{"arch": "vit", "model": "image classifier", "dataset": "procedural textures in two colours, tilted and lit", "train_examples": 97500, "image_size": 32, "crop_scale_min": 1, "horizontal_flip": true, "translate": 0.12, "color_jitter": 0.2, "targets": ["pattern", "pattern colour"], "num_classes": [31, 12], "norm": "layernorm", "norm_position": "pre", "hidden_act": "gelu", "mlp_ratio": 4, "head_dim": 48, "fused_qkv": true, "bias": "qkv", "qk_norm": false, "layer_scale_init": 1.0, "parallel_block": true, "inner_norm": false, "moe": "expert_choice", "num_experts": 32, "moe_every": 2, "expert_mlp_ratio": 0.5, "experts_per_token": 2, "shared_expert": false, "patch_size": [4, 4], "conv_stem": true, "layers": 16, "width": 128, "positions": "rope", "pooling": "class_token", "loss": "cross_entropy", "residual_init": "none", "optimizer": "soap", "beta2": 0.95, "learning_rate": 0.0025, "beta1": 0.95, "shampoo_beta": 0.95, "eps": 1e-08, "precondition_frequency": 25, "max_precond_dim": 1024, "one_sided": false, "adamw_lr_other_params": 0.0016, "max_steps": 7300, "batch_size": 64, "epochs": 4.8, "lr_schedule": "cosine", "final_lr_fraction": 0, "warmup_steps": 140, "weight_decay": 0.09, "adamw_weight_decay_other_params": 0}
Rows from block 9 of a small image classifier, named by matrix and row number. Rows with one number within an expert belong to one neuron, the router's apart. Each number is 500 + 40 x the weight over its row's rms, rounded and kept within 0 to 999. All counts start at 0. Numbers have three digits each.
After each expert's rows are labels from the 100 images, of 14976, where the router gives the expert most weight on average: "strongest on" is what is common among them; "patch colour" is the nearest of a few named colours to the mean colour under the peak. Only what is clearly more common there than usual is listed. The data: procedural textures in two colours, tilted and lit.
# router: router (model.blocks.9.mlp.router.weight, 32x128, trained with AdamW), inputs 0-127
# up: expert up (model.blocks.9.mlp.up, 32x64x128), inputs 0-127
# down: expert down (model.blocks.9.mlp.down, 32x128x64, transposed), outputs 0-127

# expert 21
router.21:485488521509454467506475459425561538520520531566466434509563468521564535521483446505456492482453446461472552481567485429499462504461535547468484526427451513494465518491550529528434467479459468527501479435580488576544554504496472510465450436461512531566557453488527558469470427525518429492534523461555499585544477549417543507555484472506440508490543461533519529519442475502461501511486
up.0:549566498518525436486512501536517530477539488513500540540465487528450592516450434528481526476467455491455590528494452436468436536510491454517479566564480491457422538573494465430457484473459519540521458608489530501463503437474518524467504475502511450482554508475461503494414570452473520522448566545453545505557501477476510567539440507569511550521562526527508523461540465494489502541519
down.0:435498537525446496441595471497451548555471405504497471526487540552452520500548504560543489514511453519502439461454506498450557496470525457481534510476447507471522487513560497467515487488473478443503480476509469572476453554479529488542579507490537432539462484483501475567494483507482474547426468498556453415496558534534576514491575490539549491463547587494532516552403476512454558498512
strongest on: yellow; brown; pattern colour: yellow; ground colour: yellow
patch colour: orange

# expert 13
router.13:556462526521491499547564448555497496547518566487481497498578478508512455555472512553480525511433518465432520463460540527509572486511504508553484541442552500478475475448465562464503551561466425432471550515548487429477514523499445492499507545484564503527515456520524471422529511453535504546535498562523539562524531527437433503511552465505472457439540485466478565490574519514588440555456
up.0:459546488471513490538535481496491522502489509518482497522465443539533522408459499449513553452505566502383583472539525464496496543505441506515430507474511510515504470571569469475445490490561482588528466495478494535490534527590411560529448433576545458508534490500549512499448501537490513505470463464434518506457422503454507494555443493439528516560504516467503507501489419459446459534469
down.0:533501518502526533483486552545462457440456549535509534491487639511547415531489468492512523519521526482515471526512421516496426488477519523459430475555592487508440496432482479547544550531509529578550529463473465484453483568497567511440439526490462454473476438490525493484516461432534567432493456459521471477552434508487492477517482495525558535509461568480443442494475477523496555477506
strongest on: white; pattern colour: white; woven; furry
patch colour: pink

# expert 15
router.15:508404440459476520528472477460478511486469557576505443513549510531542467534521495484522436516520455510480519458430548510457535436483495542511516519447545520435511507541442515453520550504503459453494506524493452474540536530435555538575474514470493525505477470434523484496454452500517531540489570562437559523478449429487492551570560532441481424423479497569536470471565517428546512502517
up.0:556474546425472465520486450460411462527528588541528480450485508478437447491471477535449530519445515529465484534525476444525488529562497494495544450507456503514468587479498434462441532483475506515471528471462449524479508438445472519486477586481522447531454499560551470500508467463471556519555531464539465532483517514489494483487473484489559498444489591519566558484436492564555455470608
down.0:488490402483437522542569475472495499490485541556415482526470533508508469573512537490529561559470484495490464520488485470445507507524487561515479535557444485545454477538540534398512464517510483486451519600583478505600432468425476543517521548564484466484480482531526484471519521548427480517496497535523463511451552524581526491500461492487453542504508508500552550464451523519499557410485
strongest on: orange; pattern colour: orange; white; ground colour: white
patch colour: pink

# expert 19
router.19:460500439480579539533442472555432517512426550570440491504513463459466524452526493493442408538490477517500514443518563472494456539521570486528471447529545521466524501523437474466439536564501503500566499475508530487499471546502462498463489558527486488504528448497439476471506450478587419461537489515482539573555498469438520476499567493481532515566478450539532468430522493565459439529453
up.0:481508499585555502551530473544535514460551533497509499487528466560467526488546510552554425495461497448502390520504493475540431516392509391498514460438455490500440508457469503482556507528422440490485468550477466467554475523532512531448447590496523520480541469473499521561483512546559504514494467504484503499509445533519550485532507508441475477515497500493591501478492469444547591503569
down.0:524471466520433504542464513460511513588495506456475530436526490517540540522537504517513492480541505428535504532526449485517443460471512468468500470438505535554427469551468578559540459561444418463499590519480558520489503482503508487491483467465451515556511494491524458501556528547510485484451540460475391509510509517493504567471565528545428452512454469538555514566465416533535544419460
strongest on: orange; brown; pattern colour: orange; ground colour: orange
patch colour: brown

# expert 7
router.7:487432548496448496519520479559446567552523491515437469573477444476481554533469482490524487487557519507434505528466548496448530478519513552535454536504456582489505475499472567479508501532536508561473535460426473484544503534478523420504551537579445462542484532587519438502481538555480443479535557478511556457490426498555519459511483515517544450541503424550549511554426489506458562482515
up.0:531489572479373505469566524483447491586551460490509464463467470559571500457477528499519531553511558529451496477433536446512454508457478545423510459529479468506444439501469502452490562520476532476425545518454432437501453398505454461516485489507575496478502535499484469477520523532512537501454557499512473495457526528503529495565517566519475455538580506440510488514579484471463492497517
down.0:532487481488474478497583485613528449424504513532543512488439541453440531440610521509461492547554507449472482471503497519559490535438475497584538502420483531514477461489461487523490468510541506457569441482436531488585499471529528535475597485497555521504450485509461474549489528525496400464494487455519487544436558545529521523512491481469479498535470445495526510579527477493440494490522
strongest on: purple; pink; pattern colour: purple; blue
patch colour: purple

# expert 31
router.31:517459541439530534543500583491534471526509497445516533493456531529462449519569597516480544523494437440475521593527551429519488438459516426429442537511536544432410478522492437441446482467447541521485545549503494574533451486513532491481518497481410540477533472501475540491499525500498511477534538528559514487460525487519455483457496498513506520547533558510503514460530577532509522419550
up.0:466521465561477501557428504570472505546500435465456567511534499488477468584528426540507520546571458408432523435478451499515483446487435495592518523497463523473543531477469498480532456522467490530492503561457494519533526501473478527516511477509418416472597476541502493555536531480522586504538518510567530517493499454459469470443508510532575522579519501471472461491483548471494547533531
down.0:433504494508457517456495482572445501553496413482503442489452521574456603530436425543394483509464549463516480531491438556499505455487506460542528423464560530526535484510460476536521475541515525475490467561416486469500518472474525395503495517455553492485461520582484530512541476504465569514511495473457563478537467556510512522504540502552502460492454543480543576481510492458463496465497
strongest on: fine scale; blue; crosshatched; yellow
patch colour: grey

# expert 14
router.14:487462523444490442498571538530515500548453539542515456554523486503451461517459543448512490461520535505468455418583504443451538511496462522446476556515557521482542534513449571558459525462457445524438540538501572450571470499456568491508457460461555444471507505532535452438506538458469437566478484561560464446466477477480463457569519490458482540556529546524489478530472500495529509464550
up.0:515457542436538384483476495509509443499454460531569449500479429485453460506543490437486510473403474513546469513468599429506482528543486551498560495443495485462593482508559522583448462510492546554457522504467475561514489455577506508470452545536498478527424505466479477472524426535504473520498477470466488532427473500548532480546533449538479512518452523519468467433552477493501519509496
down.0:509561454499525508545541522521511489471544522476498518470537503497485531449455535486548521534516463488477515450501521556530491489525534544438484550462404481506478461563466466465476471572454451498554469484480550513538555482403459516487464445420476603433518527523511449461449454468462460561549476514544600517516483557529527452516466474531448568523503493543539528479581543515517496411498
strongest on: white; pink; ground colour: white; pattern colour: pink
patch colour: pink; white

# expert 10
router.10:480496462467463491500520472543477476520469472530530479438508405523471480544568438513506504536489566463455532463474549465472487569578553514498476449561462452458428480475512539551512450543433493558560457486439451472505478520466528531485541551482492557542507548450422547496499445443431434510455448558459506441492476471486463442501538474558482459464504535441502547517516538527512537524426
up.0:483487502529483500520515491572556434492526489464466504536400582491467524440508422518518476529524525492570463487548482470531491508533476447540484461443518420517498487469517449518530475543484513548551490493542463541506520515501478521457528509531460499510588519441537455456443432449477530518547462492485446482521535461541464433472470529509420491474502491535470389603459457512488592466435
down.0:537475533446558469455486488565487467456452544433474537520450553489497493520519468488465532511576480537535514482563491489465535520528477483571517473560506455557519509552438487471468498479533446502504448518516537476485438536451442480444533576548436514499395494487499513518452529460506520537508540487535513538513514438493511561511505406621566479489528476477543470438424429504527543471535
strongest on: furry; green; orange; yellow
patch colour: orange

# expert 11
router.11:564521480469446518580426514458470446517502538466460469549567517501506512508524472538504462585433437471547509522430497478460527448557466507441482470503470480563544530534445547470490443511526433513534564536485514450528487482435470543504553537537513503553542542530525512553558578476569467463520521507529532510529539536432523479560484524513523488450507446519453428554566559561499485477515
up.0:447433444511539490474483550492512518444508472548541593468520539505516503516471478463514428567546471512523529543541533465534439510490454574466541517538504515520506520502503504531434480500435536517516481467559469547501526519615571452595547531538528521475465410555408554496414532510524455510518442440575515515522531495535516534506459517533488515483519512545448555472475508525455495539516
down.0:456539535461492479530525417573520517538508526508509456577515554447451467465565532481567585496565525509506536447538470484456527534562466535496479471486571428524525441442480547523498460487519495452454534526471493516510497461490448511477494508542482445491467543479524494474481539524489458519515514539520544425512561521525393570461471424492509503488488467415608514509496504507485584453545
strongest on: yellow; pattern colour: yellow; teal; ground colour: teal
patch colour: grey

# expert 4
router.4:515579543538507441482502445537489538448432489487556590511482532454463467538427496485563501538474450467526531514496484477592487526466461503464443478469449513482566582467529539522535450434456541547491522564515504485488434504498557532544452478501435534460404501475526456552468475499477486532508505461505529484466537530422544539432459572569537540453520538500515486516440531499461523473491
up.0:500457455542438478475508503539511447452540459491498473514503493498480484460440552572528462535537515505531508487495486526511498509526486586465516515531492483392467447459416530541501565525463474536514527496503553489518570518521457500435495442460609532484535486523508511562519457577478497509555509500462575604506545475513493503560496479523512604563431531507456506486469518405572486497498
down.0:537497507530407552494440498481503449512468490474547568516451518542512535475575476493516540545453507454537443501478511462506518502507538519529517447483544497453501462534570465459541441527452544493533502464452489496476526467570485497459550506481516452519540503571515453511527522486434515435599563553569520483517458600425478535466515521477502464533490490544491530540422470526394540424505
strongest on: blue; pattern colour: blue; teal; ground colour: teal
patch colour: blue; green